{"train_examples": 195000, "crop_scale_min": 1, "translate": 0.12, "arch": "vit", "norm": "rmsnorm", "moe_every": 1, "expert_mlp_ratio": 0.5, "patch_size": [4, 4], "conv_stem": false, "orthogonalizer": "polar_express", "max_grad_norm": 1.0, "lr_schedule": "cosine", "warmup_steps": 830, "weight_decay": 0.2}
Rows from block 2 of a small image classifier, named by matrix and row number. Rows with one number within an expert belong to one neuron, the router's apart. Each number is 128 + 24 x the weight over its row's rms, rounded and kept within 0 to 255. All counts start at 0.
Before each expert's rows are labels from the 100 images, of 14848, where the router gives the expert most weight on average: "patch colour" is the nearest of a few named colours to the mean colour under the peak. Only what is clearly more common there than usual is listed. The data: rendered made-up planets. In brackets: how many of the 100.
# router: slot weights (model.blocks.2.mlp.router.weight, 16x192, trained with AdamW), inputs 96-191
# up: expert up (model.blocks.2.mlp.up, 16x96x192), inputs 96-191
# down: expert down (model.blocks.2.mlp.down, 16x192x96, transposed), outputs 96-191

# expert 9
patch colour: pink (71)
router.9 [154 118 120 153 114 141 117 131 119 127 125 161 135 139 134 195 111 123 109 149 101 142 143 140 146 127  95 155  64 158  90 116 129 141 176 124 126 136 128 123 141 126 115 126 128 129  70 113 105  99 134 143 167  85 116 107 140 139 135 149 113 167 113 146 150 115 110 147 153  92 145 208 145 138 124 146  89 171  96 151 106 106 129 101 116 135 143 130 146  81  91 143 123  98 150 125]
up.0 [137 115 193  99 111 147 121  99 157 134 147 129 134 111 145 134 143 135 124  95 126 139  71  99 131 159 146 142 129 154 142 136  83 141 124 119 106 106 144  83 111 155  96 124 128 137 109 111 154 147 148 147 168 163 138 130 112 143 157 170 161 156 137 168  99 128 112 157 140 143 115 146  98 151 125 143 131 104 155  89 159 143 147 110 129 125  98 152 107  99 110 127 155 155 133 167]
down.0 [ 87 122 135 146 137 102 131  97 108 132 140 119 125 120  93 121 145 162 134 111 124 126 144 132 173 102 117  99  54 131  94 128 103 127 110 178 121 125 143 200 152 100 159 137 150 144 157 102 155 153 121 115 120 137 123 128 122 110 120 120 137  96 153 140 158 153 134 137 102 141 152 139 131  88 114 127 148  82 132 155 101 127 121 135 111 120 119 108 174 176 129 139 117 122 103 146]
up.1 [154 143 110 127 120 119 126 115 179 129 104 143 141 116 153 122 113 113 156 116 115 139  98 111 145 176 159  90 100 138 125 138 163 113 143  91 118 137 157 192 108 115 107 150 109 116 111  94  65 104 146 125 126 130 119 105 142 128 187 136 158  74 123 138 123 130 147 147 120 159 117 123 102 141 165 121  84 101 107 136 156 123 154 134 119 132 140 145 139 113 171 174 153 139  95 169]
down.1 [157 140 123 119 146 136  90 105 108 191 119 155 115 115 139 120 144 187 114 145  96 143 132 144 112 120 118 152 123 176 118 130 115 117 142 107  72 104 119 121 117 144 130 131 129 162 135 185 144 124 103 123 102 107 152 107 152 175 135 125 134 121 157 159 135 129 162 130 129  74 128 140 144 117  96 162 138 118  81 126 108 141 138  97 137 142 124 140 121  87 128 164 165 123 153 128]
up.2 [119 145 123 134 146 150 145  94 149 149 121 111 127 117 123 116 126 101 135  89 136 129 115 140  65  73 123 128  90 136 129  91 145 150 157 118 121 119 112 113 167 125 118 116 123 143  85 127 154 115 144 126 141 127 112  92 125 138 117 150 114 160 166 182 146 133 104 101 120  86 154 178 127 117 148 103  81 123 154 151  94 137 122 106 145 127 147 175 119  46 123  99 137 119 136 147]
down.2 [109 129 149 164 172 107  87 150 136 131 133 133 137 138 106 123 106 144 100 139 126 111 175 116 133 128 135 162 140 180 152 152 112 104  95 128 118 168 131 140 133 157 104 146 108 128 151 120 133 155 138 118 151 146 154 142  93 123  59 107 126 126 137 103 100 142 144 117 140 111 113 158 108 188 118 139 121 142 122 121 119  75 155 151 132 160 127 107 187 160 161 106 133 125  66 105]

# expert 3
patch colour: white (64); pink (33)
router.3 [116 136 148 157 176 110 110 130  79 151 164 121 127 101  98 102 163 179 127 163 145 116 126 108 162 109  88 144 163 131 124 114  97 158 155 119 144 133 103 131 108 106 146 133 143 139 106 122 130 102  76 135 107 133 127 150 105 137 166 148 116 135 137 106 152  92 107 159 151 164 115 125 166 133 166 137 125 124 113 125  87 108  71 138 102  99 144 147 139 141 141 122 155 145  89 128]
up.0 [181 119  73 119 128 132 136 118 144 128 134 157 143 134  87 147 152  77 141 114 103 155 166 146 162 127  88 106 126 111 152 114  73  70 126 114 121 145 124 162 102 138  85 149  96 162 111 133 117 129  98  93 134 145 112 140 184 103 135  95 162 127  83 119 131 124 115  99 124 175 107 132 187 140 124 144 103 123  99 163 104 119 148 136 142 171 140 161 131 130 133 117 109 125  89 125]
down.0 [ 69 158 149 147 135 139 107 109 136  99 143 126  85 135 126 101  99 116 120 144 169 107 137 119  75 112 149 147 102 129 111 147 129 125 159 144 149  94 134 116 159 136 147 119 160 118 146  89 119 114 148 143 169 145 151 127 104 145 103 140 149 147 182 140 153 126 134 122 105  98 106 124 114 118 144 120 134 126  83  87 148 135 129 142 120  93 119 128 107 107 112 130 146  94 142  99]
up.1 [170 143 134 125 132  89 150 100 126 146 136 199 148 108 120 167 169 120 139 155 150 108 137 169 152 124 116 153 142 125 102 148 170 133 154 111 117 138 132 142 171 128 133 147 141 194 112 145 121 102 130 138  88  80 141 100  87 158  84 171 124 132  97  70 132 134  96 130 150 111 128 177 142 132 128 143 112 111 135 120 135 123 172 145 118 143 123  80 133 132 117 150 124 144 109 139]
down.1 [102 129 149 140 163 152 139 142 130 132 155 111 140 126 136 141 156 116  82 148 133 115 121 120 134 115 109 117 162  89 154  91 118 153  82 136 129 131 157  65  88 120 159 115 134  60 149 127 114 142 114 101 133 118 103 140 163 133 142 116 120 129 141 132 135 145 141 116 151 156  90 103 117 121  86  99 108 128 121 121 132 196 102  94 148 148 132 126 125 145 121 130  99 132 154 158]
up.2 [ 77 154 149 121 125  81 122 117 127 135 105 158 179  98  98  92 111 165 115 159 147 126 121 137 113 132 153 108  97  78 102 159 145 161 142 123 129 113 146  80 164 145 139 129 133  95 144 136 181 133 133 154  95 111 138 178 158 150 138 128 126 131 139 168 103 160 141 147 117 135 173  80 177 105 115  94 147 124 117 133 109 156  97 162 166 126 142  87 130 125 108 116 138 135 110 122]
down.2 [153 105 122 119 155 133 135 122 156 149 139 109 113 169 120 123 163  89 125 125  96 119 148 134 109 150 105 180 158 152 118 149 105 101 127 121 117 142 107 159 119 134 111 150 117 183 131 141  74 182 110 124 115 187 100  74 108 140 139 129 112 140 108  95 149 100 121 106 171 166 135 137  82 123 169 131 103 168 186 108 146  97 166 166  82 161  95 132 145 125 165 122 113 117 117 133]

# expert 11
patch colour: grey (75); brown (25)
router.11 [118 165 171 138 123 122 105 194 112 135 132 110 115 135 112 137 140 154 118 105 117 148 119 130 116 182 108 165 164 130 135  86  77 157 111 128 140 149  84 156  81  89 122 139 138 158 141 108 133  91 140 157 110 149  93 174  73  81 143  81  91 146 129 106 156 111 121 153 145 127 127 136 131 194 141 173  96 121 117 136 125 109 127 119 121 135 148 135 113 151 126 125 177 126 139 128]
up.0 [145 135 179 175 109 143 142 108 126 123 103 147 164 154 122 187 139 179 119 124 159  86 142 129 141  98 164 121 143 129 101 145 132 157 150  96 114 149 130 145 144 144 119 142  92 166  97 119 152 121 167 138 165 103 142 134 148 136 151  80 101 149 154 126 135 108 100 107 171 167 159 131 102 137 131 185 143 105 131 119 139 137 154 111  91 113 110 125 118 161  93  99 152 116 106 116]
down.0 [ 91 108 138 104 158 156 148 125 118 102 136 122 126 105 115  89 136 129 109 114 109 159 111 147 136 104 105 135 112 148 142  93 120 122 127 165 124 156 167  78 159 142 186 100 141 116 126 161 131 118  78  84 137 134 136 153  94 134 154 145 110 117 138 176 127 151 172 156 121 120  91  83 136 149 132 139 101 139 137 116 152 145 108 115 151 131  98 143 163  92 168 163 140 136 114 111]
up.1 [149  98 116 142 139 123 140  92 150 113 114 143 125 136 139 148 103 112 117 119 107 113 104 128 104 135 137 126  86 145 129 108  61 134 117 124  97 150 132 148  99 104 135 119 121  91 143  88 160 130 147 108 141 119 105 133 144 132 104 115 150 127 150 145 157 146 153  99 110 139  62 131 133 147 132 129 178 118 110 138 115 129 155 128 118 112 117 111  92 107 103 125 111  73 148 123]
down.1 [119 147 133 158 116  85 126  96 126 171 137  62 122 145  79 121 108 134 110 101 152 156 153 143 119 131 109 121 133 141 105 113 157 135 122 141 128 117 141 102 157 141 119 149 116 170 159 114 114 117 112 164 114 145 137 151 140 117 137 142 117 118 126 139 116  64  89  99  96 129 129 126 171  93 119 120 126 121 144 124  85 130 126  94 121 156 151 156 165 131 155 144 149 126 106 149]
up.2 [112 106 146 141 103 162  93 111 140  65 149 112 134 138 135 133 122 114 101 140  73  80 154  82 114 129  82  98 138 158 113 126  95  73 117 112 138 141 127 135 127 122 152  99 146  97 161 148  98 144 100  99 125 150 125 116 141 119 100 120 100 114 139 167  71 139 137 116 134 133 161 153  71 157 125  85 125 156  99  92 135 101 110 146  95 165 131 116 141 140 137 128 103 109  96  90]
down.2 [140 107 103 160 116 128 129 134 119 154 112 151 130 128 128 105 164 125 149 117 136 111 117 185 152 138 110 136 132 114 167 120 172 102 160 168 140 109 156 117 139 121  89 165 129 192 117 156 154 137 146 130 144 110  95 133  84 129 164 164 107 130 104  77 159  80  94 113  97 121  84  97 181 135 124 140 161 111 137 125 123 132 147 110 119 111 121  87 117 136 152 141  94 161 158 117]

# expert 6
patch colour: grey (60)
router.6 [165 138 122 150 145  84 157 137 136 137  81 138 121 117 107  94 105 104  94 129 125  82  97 114 132 129  97 138 117 131 149 112  89 132 161 145 101 154 104 149  95 125 124 147 142  67 123 131 149 134 125 128  94 122  91 162 183 141 106  97 153 156 138 123 164  97 151 129 137 134 132 124 152 124 127 115  91 158 132 102 145 105 155 139 128 142 147 137 120 125 132 159 141 120 135 159]
up.23 [119 117 105 125 132 124  74 164 132 140 162 153 118 132  84 151 151 123 126 143 116 111 102 136 132 123  64 170  96 165 127 155  95  84  80 146 138  82 124 169 130 150  96  93 130  86 112 126 131 176 131 100 141 127 100 133 166 107 125 132 165 169 161 114 119  88 155 144  87 115 115 116  97 134 143 125 116 140 112 131 142 102 123 107 149 132 102 158 165 161 148 133 137 156 125 157]
down.23 [149 114 165 126 130 135 115 146 130 115 160 143 143 131 172 154 143 116 134 143 153 135 131 137 124 119 135 119 193 138 114 130 160 148 145 154 101 103 116 122 127 129 129 133 138 155 125 135 145 137  92 129 140 122 145 141  94 105 156 135 120 151  98 115 151 141 120 107 100 142 194 162 136 130 124 122 122 116  95 163 110 145 121 111 120 141 153  82  97 137  77 118  35 154 113  63]
up.24 [121 122  97 124  93 169 119 118 146 134 169  71  97 118 130 144 157 136 147 131  95 127  98 149 115 157 131 144 102  99 147  95  82  93 131 164  96 165 142 164 142 121 115 143 168 109 138 127 126 156 173  78 141 143  96 145 106 129  79 107 115 152 106 127 145 130 118 103  94 136 133 111 113 112  87  73 111 142 167 107 134 157 109 132  91 151 109 124 142 139 136 118 107 127 114 116]
down.24 [134 158 105 131 115 154 115 158 102 101 129 110  70 174 121 115 119  91 151 127 158 126 160 139 111  95 124 128 114  82 124 146 143 188 101 128 122  80 145  92 107 120 175 159 110 151 175 153 111 149 123 122 146 125 114 119  81 119 158 114 120  98 156 101 116 125 105 139 165 192 125 129 108 135 118  95 128  96 118 149 147 116 113 106 143 111 123 138  91 132 148 105  87 107 138 138]
up.25 [138 136 114  94 129 134 152 157 136 107 119 153 137 129 148 161 107 102  98 122  93  82 113 119 152 131 140 127  83 161  87 176 107 128 143  96 149 130  94 127 100 124 140 101 112 121 125 148 135 119 109 148 143  94 156 158 165 116 130 111 129 105 122 111 107 132 135 166 147 175  93  82 195 165 149 138 163 132 141 128 151 131 172 124 143 118  85 151 115 132 101 162 138 145 132 116]
down.25 [ 98 129 122  92 134 153 141 134 106 145  96 105 123 126 153 142 146 156 119 154 137 121 102 103 170 105 141 129  88 125 145 131 171  96 120 156  87 129 143 143 157 165 136 155 129 129 107  89 164 134 129 128  94 149  88 122 110 108 157 117 164 133 135 177 111 114 140 125  91  92  98 110 123  60 169 151 109  96 125 155 132 159 116 105 118 146 114 141 121 126 100 100 198 153 151 142]